From a checkpoint of a small contrastive image-text model.
Model: 5.15M parameters, 64-pixel images, encoder arch efficientnet, encoder norm batchnorm, encoder depths [2, 4, 2], encoder widths [40, 80, 160], text encoder layers 7, text encoder norm rmsnorm, text encoder activation swiglu.
Training: 6400 steps, batches of 256.
Data: trained on flat shapes of many kinds, plain or patterned, on busy backdrops, 195000 training examples, 8.4 epochs.
Rows from block 2 of the text encoder of a small contrastive image-text model, named by matrix and row number. Rows with one number belong to one neuron. Each number is 128 + 24 x the weight over its row's rms, rounded and kept within 0 to 255. All counts start at 0. Numbers have three digits each.
After each neuron's rows are labels from the 100 texts, of 14848, where the neuron reaches its largest size: "tokens" is the input token at the peak. Only what is clearly more common there than usual is listed. The data: flat shapes of many kinds, plain or patterned, on busy backdrops.
# gate: MLP gate (text_encoder.blocks.2.mlp.gate.weight, 768x192), inputs 0-191
# fc1: MLP up (text_encoder.blocks.2.mlp.fc1.weight, 768x192), inputs 0-191
# fc2: MLP down (text_encoder.blocks.2.mlp.fc2.weight, 192x768, transposed), outputs 0-191

gate.629:128146128128128103128149128147163128128090174128128135086128098119169183128128057120128169128128155154094114128108128128128128128107078128128128128128116128128128128128197128121128128128128128128097128163120128091128082128102128152185128128161100128128128128128128128085090128128128128206128142090137144157108128116113081128118127077128094170156128128128128187128128128128149149128140158128074128128128139079128128143164204161107164128128128128128158087128088128128121128128128128128126172151128142128179153154128172162099139128128128128080151126097168128122132155103128128179
fc1.629:105143128068128128128128128156128154158078128128128128128120122164128128146160085128128128128128128128128121160128139124128158128128128128103128128128179128128158128161128162128155128083171128128110101128084179100160128152081128128095072191087128106094161128137148108080128149128148110128128172128128128100128145103128128164128128128128177128171128128128113116167159128183128128088128128128128099136128128128167128128128183170128158083074113082128128089094096128128113128128128135128163128148128166127128128150128128179128119128128128128078128080078128106148128128128128175192
fc2.629:122128083128128128111128128141128128128128128095128154174128102128128144128211128169128093128106092128128128128144128128147109128128128128174096100053116128098068128128108128128119147151148103128118184128107128183128128128128154095065159172128079128128128083128128160172154128128128167094111124128128128128128100146098079088128145148179128161110128128128157128128124128127128090128159128085159176128158128128101128128128128179107128188145143147128128186128152082096128128096128168135128128128141154154070128128128100128137128128090128128128088157128128128128128128128128146128
tokens: "r"; "t"

gate.380:128128146090125128128144128076128128128128128128162128128143128128128164128130128128128083128170128128145128112152137208128128064109128128128128128128128119091128137180094128128128128127145128128128128128110095156128128094123111142128128067128142128110057148128128128128128149128128128128121128128178123128151128075128128128128128128128128119197128178169040128128128128128117128050082085116128192128103128128128128164128155117134128128154128128128128128150059159128128128207128092149128110128128124165128128128128165128128128128158128128102128145151097128133062172128128128128
fc1.380:133128128128163128128144128128124128181151114128128147128109128128081088128128128082128109101113128121128138168132128081135100128181128128128128128128128128128128128128128128123130128128128128095104188128128179140157128143128128128128128089128128132128128128128128105110128039128131128128128128087128128128127128128128128128128128191128178128107128128128128155154128128128128128078138157084088128128128128173128100128128097128128128155075053128128128135128147159128092118079225118120128190128128100128089178066175128095128135128128177086128145075128128128101128128081121128128
fc2.380:112128120128128111128128204174128087128128128116156139086128189128128104154128106128128147146112089128076128128115128052139128120128128154160128128115128186124128072128083128072175128128087128205149173174115170128105128111128128128128135128128105128102128128141128153128144158087112162128128102128128160085128123128128128128128112128128128122133128128128128177114125128128090102156128128128076128090085165128128128128104128099111128076100128128120128170128128176157128128075177170141128128143128102128143159128128062128128128125128128128128115133101128128128128128128174128128
tokens: "r"

gate.632:128128128069128128128128137140075128094128136106136128115128128173128166128117090128111149082120128128194128129193101128122128128128128120100128128077128136128112110128128167128128152128128113128128099128091076128074128128128071135142148166128128145128108100128128164128128136113178105140128057189180128128143191099110128128128128128128148184128128128128107128043144128128128128128128128128122128128122128128150128113128130153153128128115128128128128128128128128091195098140098159149128128089088128128128215128101128132128142128159128128128117169102165128128128128120087128163
fc1.632:090169128083156128128128128089128171116134085107128114128095128128136141156128095162087118102106128156124103195128128128148127073128085128116164128128100115128149128128128118128128091156128084137065128163128128128142128128057128128088153128128081122138128103136128128167128128110128128128128128155165084128155135146128139166128108128110128128173103128128109142191128128128128128096083168128177128128070081128128148128082071099128128128128128128136128166128128128123128189097128082168127134128128128128128142088173128128090099137145128128128128128081160128141167128128148142128
fc2.632:142161106154157104128096128144128144128128151081111125081128092128147098128128128128161092128128128143128128128128139176128093128128087084067128128128098086115081128137128146128128128092178156077128164087110128128128139178083128096177217174128131109128128128084128128128128218101164128113077128128156128154118083128116152123140111128122128140128128106128163128128104131156128128091128128128128128128169120128161136128128128128128128128128128128120142165051128152163128128128128128128131128128142127128128128128128128063128128128091060118156128094128128128128128128128128105128
tokens: "d"

gate.78:165128122128175180128128128079159107128098113128160128083087150116198128128184134167090084128128128136128128128128087081128145128106162128128128114128128128128128128147128128123128104084162146174168073128145170141121128070143128128167128079128088115073154128058077128130150128128128128128191107128128151103128071140125150104167094128128128166128128128128128128065128128128130105128128128128128128128081111094107092128159117146128170173128128099125122128128155128087128128128128091128121128128128128128092128128128108150128128139137128128078128128099128119159128128142128128128
fc1.78:101128108128094098128175128135128121128108128128159128128171140128121128101128170102117054123130128128128120128128128147128082135128128128130108147128128139128166140128128126099128128145128095128092189128128085053194114128151128128128128128128128128158128128128152128128128126185087129123095128113160106158100128128101128158083128227138098092066128138118128128169128131128128154134128176128128119115128128122128128163100108159128141128128185172142092128128128195135094128150128154098128101063128128160189131120146128128128128082108110128128128128128128163128128128125128128128
fc2.78:128141158193128128128148128128113128128085128202138160085134179128103128128184081138128128128109111058154128128128127148107128128153095128128128128143100128132204104102169054088074128128177128128128130128128128099117121161128130128128185195159128102128162135128144146161128128128099128128109197128170111128062128128168128128111128128140151128170128128128132128128101128128128128128128128147086128128128128128134121128128128134128128144128129128120128128121128128128109128128128128187157149128112047138122128128174128133128128128128115099122128128128150155128128090081128128128
tokens: "<end>"

gate.342:128128128128116128165128128181128090103058090128169159102128128138120140128156128081128094128128118128128128094128128149124087128159128128113082128094171128128083124128124138157106128128135128117128128128128073146073128128146128102128128128128128116117128153128128128128098128105084137081128128128128093159086128128128128184128128135128155029095128084120128128128128128128128128100177128151134128141170128089178128128128128066157116134044128128128164128128128128128159086128149128128128128128151125128128148126084132174145128128152168072155093128086128128160128153136128128128
fc1.342:175076128190128128128128128128143143128116087128128143128178128128107163128146128128128128128128171177155096107114098128118174153128119088164128128128191119144178107164128128102128128135145128128185106095084159128165107106112128128128128128128152128128128128133165128128153128103151051128128128128110166141128128128128128101081128172128166128112148128197128128128128128128149137170128150155128094128088128128128175128128092168128128146111128174131166158118172121108128177086114128128126128115128105098088128128128128107128117128128128128125128128128074128059097116086128156128
fc2.342:128103128155101128119095087128128128085137128128169108128107128128155112128128165128128128128128176128128128094128188158102128131128128128137128128122128128128128128149115176095175128140167128128136128114128128152128117128128128107180100147128101172128162122170097083163109061128185128128113070128128128077079128128177093167128128103154126066128158128128128128128168128128084108150128128128156101171119160128128128128170128124128066128169095128128187128108129161128106115128136112114128097161130128128128109128096128128106161128128128128128128152141099151123213128107129128100
tokens: "d"

gate.389:128128154128163123142088160128084128128124115170122166128128128128154116179128090128128119102128115089170145128136128128091121156145159128126128128084162128128131084128128132128080128167128128117128121128128128076128161128128128179107167128134106112128127114128091128167125128128106135128128128128128128116128168153088128162139149098156128147119128102099128128182128137162128128072163128110128128087140128128202090128139128094167139156117113110128142128113079128128128128128175152128149100136128128128188202130123128115128152128158128128128128093076128128172089128198128072087
fc1.389:089128128087128128143135163128102128127103128128129166105128128128170117128152128129128128128141148128171114180164182128095170173128128128095128117128128128128128128128116110128082128128128128091128128165114128068136128128128107128086145128090128136126154128128120096128104128128128169128128129167173128128166128128142193128140157128127144138128148111091128128154067087128128128098128102125149128128118164089190106128097128093121128128139128067128128128092128119223128108119128128128109174128128128128128128128128224121180144128171128115128142139128128085148128128177111128128
fc2.389:117128129128128128109128128128128128128128128144128128128128138151128164181128128123099128097129107128145128153154067128165098128128128128107120144128128149128155090128092152128128128096128128128128150128111128128128128128128125107174162132128132109089070128128082128150128128128128206128113128190183128128188175106059185128128128128128128128128128083128173127128067128128128168128106144177116128128175168128178104128128128083143128128128152100128181128128092128095156128128137128102128143083103101127128137128094090128188126128186128107097128128100159128128077128128128128142
tokens: "d"

gate.745:128178128118072163071157149123128152128180128128128128119086128104110128128161155082128128143160128162161128088126116156128098108128196139128128157134150128059132179096128128128149128170115128128102128128126096190128157145128110128127159152128128128164133054161162103186126150096121128084098128083128147128128124128128135129128127159128128156128128128128128128128122128093083128128127128125103103128128143128174128181085128128128156128128120141076128134124175128128128172128128085128128147128128096134128157128128114119162128097128105128148128054128155128128128149128109128101
fc1.745:063140128096138157128121137102125125128128128130167128128164140081128128128125174128205128132128128128128128166128084128128128128128177128178146128066128128096128128128128150087128127128146138128148128128128128141105128128128128128119128141128109128120146037128128128128119128128082128105112088054128169128128115085149129069150128102128135075128148128173123128131128147128103131116128128128188164152123110128177101128128128074155128091128128132095162158149128111141102100128128128128128128128128121193128157139135128086128128128152160153076128095128198128128106128128128148128
fc2.745:118093061140128103180174128115093124128144162133159128105157130150128128110129128133154137128215128128080128128124065128068128165143128138128128141158144128128128128128088128128119128106108146158057128069128125069128090128128128128111128085098128118117132176128128177128129107128088128203115139189128128104128098125128128121174171103115148128156157078150128128120128128166103128108114156128128128128168144128128128128142142147151128128147162128128121128128128128079128088086135127159128106128128140152128128128132128152173128123128128107128128128128128128115134079100147151128
tokens: "d"; "g"

gate.132:128073104147128145128128128128159128128163128095171128128160097096065091092128117128128128081128128147113114128147071093128128125100081110128106128120106128089128090128158094128128128128080159138128122116105135128128128074128128128128065187128128128128128175128087128128128128160128128128161104128171159128128128128116128128128128128165094128099128128056128065116109128171128128128170128128145128128128128100128128080128128128118128104128175128128128128116128128159075128137168128167128128077128128128128119076128128162128128128188128128189128128128117155150128128128176162088
fc1.132:128128166136144176119107128155128128128128128128128092095135128097128128128128098128113128099172128172128079128142064128128128128128087112128165147128106128128128081166166128135128128128128128128094128106154127189128128086117128128158098128168128128128185146128090128128128128111128128107128102128192181098128174128128128128128128155128128149128128155086128128128085128183128128079128128075128128078119128128128128128128122157128095128150189128176128128069154128128102166115179080179128128128128128128128128080128105155128128128128128128128150154174128162176128175128161151128
fc2.132:128080128158144128128127128128155082123128128081137128128128128128084128109128103155128128128122128128128101128170061128128128128105128128128128112107147128113158128128151128128128128146128128128069141128128177158128186084146128128128069167128180155128160182128092151132146104128128180128128072127170113128153128178110128128128159156128128135144128146128128070128163128128128128128160121128084128110111168087128128128109128128139076074116176128207128141128125128128098185128128128128128128082128128128128128128128128171171137141192128145128078128166132159148128128128128128128
tokens: "b"

gate.211:128117091128123138181128128165081128128128087128150179172151128128143163128066116128094128128128128121082128128128128128128120128128128128128128128128079109128128177128128128128112128193128128128128128128147127108128073152112087128141128102128174128176140142128055128128128128128128185157165128108111110128128104128109128128128053173067128128123091128195128128128128147128128128128128148087128159169128181128137148128128128092128092144128158128159128128128128128128099128128128132146128136116170128171108136128128157128188104128128128102113171151128150128094128183164168100128
fc1.211:128104128128128128138128082128128113115143104156128173128140128106128128134106128128115114140128128128128097115119083128128128128128128089128175159128128128128121173134128170128151128140141160128128128128128158099150144178112108128128098169128128128059128128128099110175128136089118128083096128110147129207155128128128076148142128128128095128095126128128124128128128128107128156097087133128160094128128148190153081120070128151155128128143097100128128128128134128055128075128128105109128128128170090158128128128128128128128128167108210161113106049128128123153101070120128128128
fc2.211:128160144128128135135106128128128109128136123111100115128100128128089128145088193184071128128151156128138101139128207128128123128128128128155150128120103128164128105178128128155101163128159103126156153088128128175128108112175100162128128128120162139128149064128137176128128128128119158138128128128078128121155101128140170155159128158128128140128128128110128158128117182099050094128128179128128128128094133128109166128094167128149128142118106128096128128079177116133128128128179093128120128103128128156128108128116102151128113167106111107074128105128120157152163116128100111128
tokens: "t"; "q"

gate.671:128083128128146128128055128118170138128128113128141105128128128128085128128128128128128128128128128136067144099147087076128128110128128111128128128128128148066099128128128081125121116128128128132128128128128128184134172115173102116128077128128128128127150115165128183128128128128128128068161128128128128128128128128130114187128128128128111131140128149128114101128128128129139128128190143119149128128117128153199128128128128128086149088128206100196128164133137139128128128128128128147128127077128130114126128128128106128128165128199175123128130143201128169114128128057128111079
fc1.671:128100128128152128111117079123177121160128089128128133152128128128078097128128128117083167128174107128128128128128088079128137159128136120128148181082128143128128096128128110128105166128094144116128128108128128128143144110128109128128088155128128128128207154171128128113128128142128099138128118202186128128128128128128128128128169128128097127118128148036136076128095093188128128090128191106163128128128168128128120128121128123128111090128154134180158128112128128128092128128176107128128128090140128128128128128151135128128126128128128175185114128128114148157095157127171128128
fc2.671:107117128128187128161128113128155128156128128122158128081128118128104128128107080116145174076128095087128105128128079123128128128088128128128128151103096162128128105128126128171128155148096128128057128128117196158188174090128098128178128137082128163128128128150128128128128143128099138152073113128153128143130107128104128128100069128139087128096128128039145128128128128175128128128128128128101121099128128128130150128128128128107097075133117128179164128090128112114075114128128089128082128088128171128128097128116128130128126108128128128128128128128128174128128161128137128128
tokens: "b"

gate.216:148128128100092100099128128128111155128128080105128121128128145128088128081067128146104128093128105128128128128144112167080148177128128079150060128118086128128127090134128128128128156128097093128148204101128128098128083160128128170128128083151128111116136128128127128133146151128190128128155103128128151128177167128128155145127128088128128208128128176128100115152102128128128115128128123128128128128128164110128128128101191128117109128148128128128088154128128128126128114153144128151128095133153128128169128160066164128128128128106128079128154143132128062163128157151128128128
fc1.216:128128128080088128156128178128128172128068060147096128078083130178114128128108128128094128110128128128082128128128148079128158128128131128153128066165146121128115128082128125128098113128167128119139170118149128128128128128128128108127159063128128173128128141112128106128128183146128128142128128128175128128128084128183143149167152128128128128172153165174150128128101144128163128170168153090128128128128162112087128128128128128128130134155105128128128159179166094082181168128128139120128128128128145128144128134128146128104128078116128128128128128128128128157167128128128128068
fc2.216:128104120128128128122113128128128159121131108128128128093128136128064113128128181128128128160145128128145093128128128094128128128128128149128088183128147128128128143099128169094128097128128139128175094157128077128111150128128128084128128128103110141128075128128083128128086143128128128128143201144128128136120099068128083141128174128128103071128128111128128128131070128156201128156192128189176061080128196156167128128099128128128134123128128128128136128125147128119093188128128128128128128128128128128113119128128128128094128128093128128128128128128155128107177091128154150128
tokens: "w"

gate.183:101128128128141128092128166128164128063143125128095145149150182128128112156106128128126128113128128144128148128128128150128128124084128128088128128128128128160128081076128113128080087097128152128128147128128153128102139128128128128128081107115128134128189165101192128128089128159128167128145128128128128128128088166128128128208107120181157128150128128128128128128149128128151166115147128132159153128135173121158159128103144128128128128170128110146103141134076100128128094098195128128158171128109128117079128125147143128149073142109128128128128128194199120090128130159128128128
fc1.183:128128128080128135128128128070128175161062128143128146100118068092170176124129144136128128128128128128128128128135077128128078128114146187144128193159179155143151135128127095088128142128128178129080128128128076128128128128101128106128128180128154128104098144152128114128128155108112128161109128172115128128128131092139128129128120160128168135128100128128128161105128114094144122117128120166119109128117128128110085153110128128118108128136119107176128128090128163129128128147088128128094128131128128128189163123124128102121128181081109171152129154091079194142128128128117128123
fc2.183:127133149128094118128123173068069128128128112128128128097085128166184128084128142128128128128146136096128133129128098128128136128128128115128098128140156128123128128128079128128128128128095192128130128128140123128128141161134128197128128102183068117128099128128114142128128167093184109161128128166070104065123169140097196128127128128079144128128109130128117140173139127147099136180110128128162128128078128143128151128128128119172128128126132135128128128091128156157128128133128128122166068114151128128167128128128128128111128097128128147128097128090071069128128107104136100128
tokens: "<end>"

gate.182:177127128122128105113128128119087128128165128128128149128128128128128108128151128128125083160128128145094114085128131189128180128081103128128144128097117097128099128128128164128128111195120128163128128128036079174156128080088166128174163165128108128128128128128130198133082139180128128128128175128128128109128128109128128098089128086128151072128128128128175142120169073128128075125128128128148128128159111128128128128128128128095128128128128128128128128111128128116089128128185128128125128116128128128148115163154063101128128128128128115128128158143177118123128102128128128172
fc1.182:172113128128128120093074092128101128128128128088128155128073128128086128128118145128128113145165128128128128074128128144162172128112097128118128128090117128166128091128128128169128128157128128128128105128034108164161128064100155128128128155128128128088128128093128162129109128128128128128128165128059128128128128100158112097093128114128108104128176128128175128128128083128128102129128128152154128128184128128146072128080093127128127145151128128128154063128128128164128080128153128177153128128068128128128092169128152116128128128128128103170128140138156128128128128144128086128
fc2.182:128121088128128056174195128117099147159161128128128156110128128128128063141128122055108128178120128128119100128128128122201168128177076086128128104072129128128088128128110128128158128098128094128094107128060103134130128109128115128128137128103128128138128190128083128128128117128128128128128128123128128128128128115128083081128135128153128085128161165153153128128128136128128128128152128128141128128128062128101128128128128128101162128128128153128147114128126128128133128147154128147092137083077134128168104184128128101128061128095128128115128113128128128130128128103143075128
tokens: "e"

gate.213:128096183128128112130128128187092128105128128141151128128173122127128110128128128128194114128158098128147097128155176108103102153142151132138104124131151128128128128095128128128135128128128133128149081128075128102193161116128128128128128128136073183128128143097111055118128170128174128128128128127169163128128137136128128142128137122128120128150128178128128099134094099088128160128128132128128115128107134086148128107175159142128128162128118108118128050128115106128128104148128139128128066128128128133128195170128128122080127122151097159128108128128111207096128128110167145117
fc1.213:093098128170128128113140159191128128085079128108128131128128128110081073080128120128216115087133128132128133131128158128134105128128128128086128128128128115128083119086128100171101057128118112128140070121065128128128159153128128078107128128122096160128182128123128088149128145128132128128106126128155128128143134120128128128128128141128108065093128128128128128170128128104095128134167148135128128147135128113128127128077143128128118128109095128113128133165128128176128128120128128128152095161173136101075128157128143173128128076199128128094128128128128128125128128128152128163
fc2.213:098107128128117099118128164175128110139102103100128128141161128128128088158115128166165102128128150128128123128128157107128127160125192090128100133128170111106128128128112128132083086128091146128115093128077128128128117152128173128108128184128083140143192113128083088138091167101128074128148107128196114101128172170112110128102114103142107096128128128128128169129141128102087128115128144128111101086128164118128128134176153128101138128128155162128139102119140129154128128128091128128163128128146126128079124148101151167119091128128128128059086128128101153128128128093145139102
tokens: "t"

gate.44:128087128128128145149171078128105128157128162128128114128144099128128123085128128128162128154128123108137128098128155128105200190128128145107157180128147128128128128128128131128139128128068184128153159154094128128100151160172128128145132128128113144128145128141121130135128128157128128200182178141135128075128128148128128104128128155135161128128128140120134128128126167128128119128137073128128128176128152164130143133128142128123140071153101128128128128114093167128128128128128121160128105128079128128128128128132180128078164143219118128154165119128102128142098128081128128192
fc1.44:144128138134128128128128128098128101142186147212153108131130128128170128078143128128152080145128128128128128128168163171150128128128128128160128112073135084108141128128094128128128095128128128128128128124128128128128159128128128128200128128128128128128128128128173128144128128128168182167128128128128128128103128117128056171128186128183176150128190188128128127128153174114128128128128128128128128128128128128128128128143128128128153143116128149128128128128128163100219161128141128128134083168128128150128128128103202195144128128128128131097128120153098169128128128113128128128
fc2.44:128136170128208144128163128128135128128109128200128128128128128149168128128144172128128128128128153128128128128131128197128107165128128128150073189128128128125128138122097158128067123128137061125128128128128099128128190128128165128137128128108192120116128131128096128090128128149092128128137175113105128090111100128128128128128128128128128128162091099071112128109145128102157128171138128112128101139128128090088128090206128128128128128120146128169128128128128082128178128166136128131128118179128128174128128128132170128128117101128128128128128128128130128135081129090128093079
tokens: "r"

gate.666:118110133128128168170127079080128128074128148178128128128158153174128115112128084156128076128128128128121128114128132160128128064069128128128142178101085099157128135167161128128128128150128128128133128128165049121114128128108128168128109128120128128128145092128071117128128082115128106128128128124170119168128128128137095128129128128128132128146152149161108127102128128128128138128160073128128176133128123126128120128128186149132128110128162117128128112142128128165128170140103095122186138128115098128099114128094140107128156123180082117142124128128128133213128132115090108090
fc1.666:128128135100104115128127107078128168128137151128145077154128088128167125090105106145128082142116128128128128128135128128128128128097154128120087152128135107126128119077128128128128158126128148128150128128144096128109171128128157128128088128104134153128128162128128128146128143168128049150128128183194128180128146096119128128162165099138122128128128157128128106106128128109128128114123128129128162146115097128105128128128131143103128111127208108128128082189142095122144128104082128099122128062176062099128098128116190128114128148146128196094099158128128128128104128153128128128
fc2.666:096136164057128136169081065128152128075128128147128128128128161136150103071162128160084128128144151128128104128128128089101145104128128128095128137161139128163121128091128147152094116128171179120104128170120128071128153077098132080128085147128128128161128128121114128121146128149144115128136123128145091128128144121138055128128177128128097090146112147128100128128076126064128134128128115173121166168148126118128128135157125128128128128128145128128105096162106128128128147143108125128085118066128111128160128134073147145128128128128128128121128093137174128169152128141128128128
tokens: "r"

gate.189:139111128129070198128128117128124095128128148050128128117138128128128128128147128128128128128181128128088195150100128137128128143128187102186150090146128134128128162128128104151141212128128128130125135123128143106100084128107128128113167128121128128128128093128128103128128128128128128128122071096128121164070128097154128128128142128154168128114128128158150128128160105128128149116128072124128122136176128145128128119128128159191128128128128113167133128158165053118086151128153128128128162156102177090128162122128136128181128106146128128159128128127107128128097128128094099119
fc1.189:128128108124139128128128106128128122100128151128106131106128175128166085139128111128128103185128128128128128176119128155129128141097124079120110128128109129164128176128128128128158174128136128124087128068088128128121099128102156096128137128133156128128128114089128142128141092102138128097082127107125128186099132155144090128106128128170187128128115113128128144116171128128128128128188128120128074128173189128128128125131115128158105128160128152170128128144198128092128112128106128175113128207112167128128060118149128200128128128128163128142128157128128128131128128144128086128
fc2.189:136131128128128128117128124134142168128101165128168128128128102128168097147098171124128128155074128128128128128128128128146128118162157132105128086157128128128093166128128177122128182128091128128081128128121112088172106128128128091106128094128156128103128128198111147185128128128128128141193128128165157180158128071130155128134112177128110128128166128132085091128128127153118108193128147128128128117102128128128098128149116128128134128128128128128130128128128128128128128108094102066116150111128128092128179136082128163170128152128128128087149128174188128128128169128080143165
tokens: "e"

gate.474:128120092147173128128128181093124059128133167128165128166113128128128128128128128177159142084128132123128158128128128128128128195134161128092128128128168128104149098110094161136128064137128133128128128128128178139128096137113113128094113134128091128127128128128143128128128104148128128151128157127158128148128119128128117128076108128128128148123155128058128128071128080178128091128175128128148128128081162146161156128128133128128128128102111128128128084128159104128128104109147181145128157106056128064165108137092128128075149128128128109128128128091105163128128124128156128173
fc1.474:128128128142128169128128128128128071087143099128128128159076128128128173130176153177148148128136128113075121160161131167128128128113128128128128128077128115128157116147137128158128165113128128128124162099102128163136128128128128128156128128128128138117128187128128128128127097072128167163163128128159128103124128128128081114128115128128146128128168128135120125128128128116145114123128128128128098128048128128128128158131128128128117128137082128100128128128128124128128128078180128128128163150128205175128149177106208128070128114128074128128128127077128194092128161128155097128
fc2.474:144145128144162128124186101153137128053128164166115128122158062128129128109111127128128121079128111128128168132115052140128128144095185084128128070066128156119128135128114186161080088068154128128108157128128108136128128123085127148116128128128169119132128161128128128128128096128165128128128128128073124062128096125096128128128112118129124108128128128128128136114185128128097128128128108128128104128128128122128128037128128128128147128150124131098128128128128139128128128128128128128128128142087128128166204154128128128128128142128128169132103182128128128115128150136128117113
tokens: "t"

gate.267:156128143139206103128128100098128137128094128137128128152059154129172070160128123128128154110115128101128167128128077127119128109128130128145128112118105128128156074147128154082105171111138187100169128142087128112167159128166128153195112128128128154132128097102098128128157097128128070104128128144130128106128162183104128128109128128128128128140128128130146163118128128109128128128128128142157063120128122184154135128107128128099096128183128098184128128128128149128128106128159128128128142128128155164128128128128128083196128128097128128128128131128142128097128127104096128180
fc1.267:115128130128128068128128128128128128076128103128128128089099174128128073128145118128105152128084128153117128105160128126135112128128128128128128128199073128128136128150128150056128137092162157140183128172098094111128142128173128128128128156128128121128097088096115128128127122128125128128128156140128096094128171155075172128128128101128128144173101097120117126159128128128128081127141128128103128114128128139146181161132128128158138128128128079179128058072128134128070066128160160150121128128200174155128128119128108128128128128128123128128128129092128128128128132128128117156
fc2.267:128097127140128128128128097128135128128128128128128128128128178128161056128181128128128117076089128128095128128132113122128106128100128163105156128199128128077162129170128128127111128128163128128128114107107080128153150128142132178128128128107133175145084117128147128189109158085193159128128153167128114128128152142104128128128104128128128128163141128155128128128142181105138067114172080128134128128149144160151128109128128128152093098138128101099125081117128154156050128118105127157128137119128184139115134088130091128128128191114128128114128124159128105128128146128128089128
tokens: "d"

gate.36:128128128128128128092128125128128128128096136143166128128128128128154128128099158117128128141128128128128128128128128183083149174128128092095088141086133162102128128128200128128128169137122128128155128129128128128185128181128128172078128172147128128128156128082128128113169068144128128128128129173128146046176178128128148104128128128128188128169128101128128128192128128103112128128128116147091128168128128128128157128122194128117167128128076128112102163095116128178100128134128128128128128128128091108164128121105203153116128129128099128128119111172122128128144128128128128133
fc1.36:128086139128072128128128128067128128128128110128128128070128128128128128202134120107128168128099128128128128122128151054170157128119128170128138128154147120159095102108128132092076098083132163128113086101171128128089128105128128071128128086089057128093128101128152134168114128109128148148128128151095142128128086128128128157148128188128082081128128128128128130100167128183128128128128150176128128092177143128104128128128087128128103128128164128128106128128128128128175157128101108128128128109128128139128128138128079128128128128128128155106090128128181128128108128128111128128
fc2.36:128089082128057128128065128128128145127128040112128128072128128128128128128128128128068128196159175152086105128128128087128160128120136128128109128128128128128144128115128128128183128128152128128189128151071128128101135114128080170128193128125128128128128128128128128125068101128128128128128156128128128128128128128128128128083161128128117128163106128146128128173161128120145128128128173128170128128194128126128120152106128128101136132128109128097163128128128172128128128115128128090155128166085128128085128128128128128128128100128128128193176128128170180128128128128123147128
tokens: "w"

gate.658:189092128128128128128128144128128128176128123128126128095132128059181125146128128128128196128128128128082128128128128151149150128128186117128155128128128128128081128076128128128128093128135127128128128145103198161123182149089144158109128159072128120119094084122128128128128142128128112108128128106116128128128083128160128128182086140128128128118100128162142087128128118128128093128103154149128128128137128135080128087186108189128128128128153167128122146155128096128098095090136128128128128128169128116128128128131128128097115109157105128031128128101078128126128163128111128128
fc1.658:100128128128146128104098128156128128103128113139128128128141167146079142093121128128128128102128063132128128194128128121128166042149107195113128123128128128124162128113128140128128068178174128025128170128128097128128120144134128162128128128128171128128128140161107121128128128128113107128111128112187128106121128106126151122104128128128128128128148128134123157116128128113128133135128128128156139128128210176128096128091128107057145129070092140158130172124145128128158128128128143128128158128128125128128128136135085128174128123128137128128128128128128157050128104128128121138
fc2.658:143142136128125169130128128135156128128086129128135136128133137145128128128128116166128128128084076101128128077123128173057128123093092141076128131163081128094151128128126083140086128152116175101128128128084128097159128128128198123128128128119118128114170128107114128128144160167128127126128128114128128128047128128128121113128128093139128128169180106128139131128092178128128188128128058148120110134119151177139154128142128128146133128148128173128128166128092128153159167163128128128128128128158062128092124177096128136128128086122128106149128128128128128091128130128156156128
tokens: "r"

gate.650:128172128101129128128103128128128088194128116057132128128128128099203073128128162128128189128128128159128111128128099180128128128128128128128157148128128106139128128092128177138122128128066142156081128128094170128128128110128171093103128128080128128160130078083128128128162148128128155128120119128079128144128128128128136128156128128096070178128104128128128117128086128101114128128128128149163128128195152128128128128138128128087096128128192128143095128162128103102128126128128128128128128144174128128128162128071086128094128124143141128128094140128128128082128128128128177128
fc1.650:139128145128128128128094128128128091194128128128116128128137106128174128152114128128108178128162128128132155128062105128045112136095128102128128128128128087166128128083128128128154099091128175145139155128117128112128128128101186091119135128128128182128128128128128183104163128127128128128128128128128128128138128128109128128128082159128066147125070128133128102147081128128128106066139158187186128128174128115128128122162132154114128128128208128128092128128134128128111128096128134128128121113128084128132128128128128128079119080128153176128095150134128128128128092179128128147
fc2.650:128143128128128103037123138128178133159128128088128127134128128085188128128101116099083128128127133128102120099128128128128157110169101128128128059128128128120128128050128126128160128153140128119128128128121128162076128128180128128128128128056170064128128128128128128128128145154128168128129128114128128051128128128111128071171128128128128136077128126120161128128080111128092103128128128128189081190072128094117108174154150128128142121128127134118128128104175145113128128128128128128128128164128128128132145128128121128128165128128123128094128128128130128128094128154128128162
tokens: "r"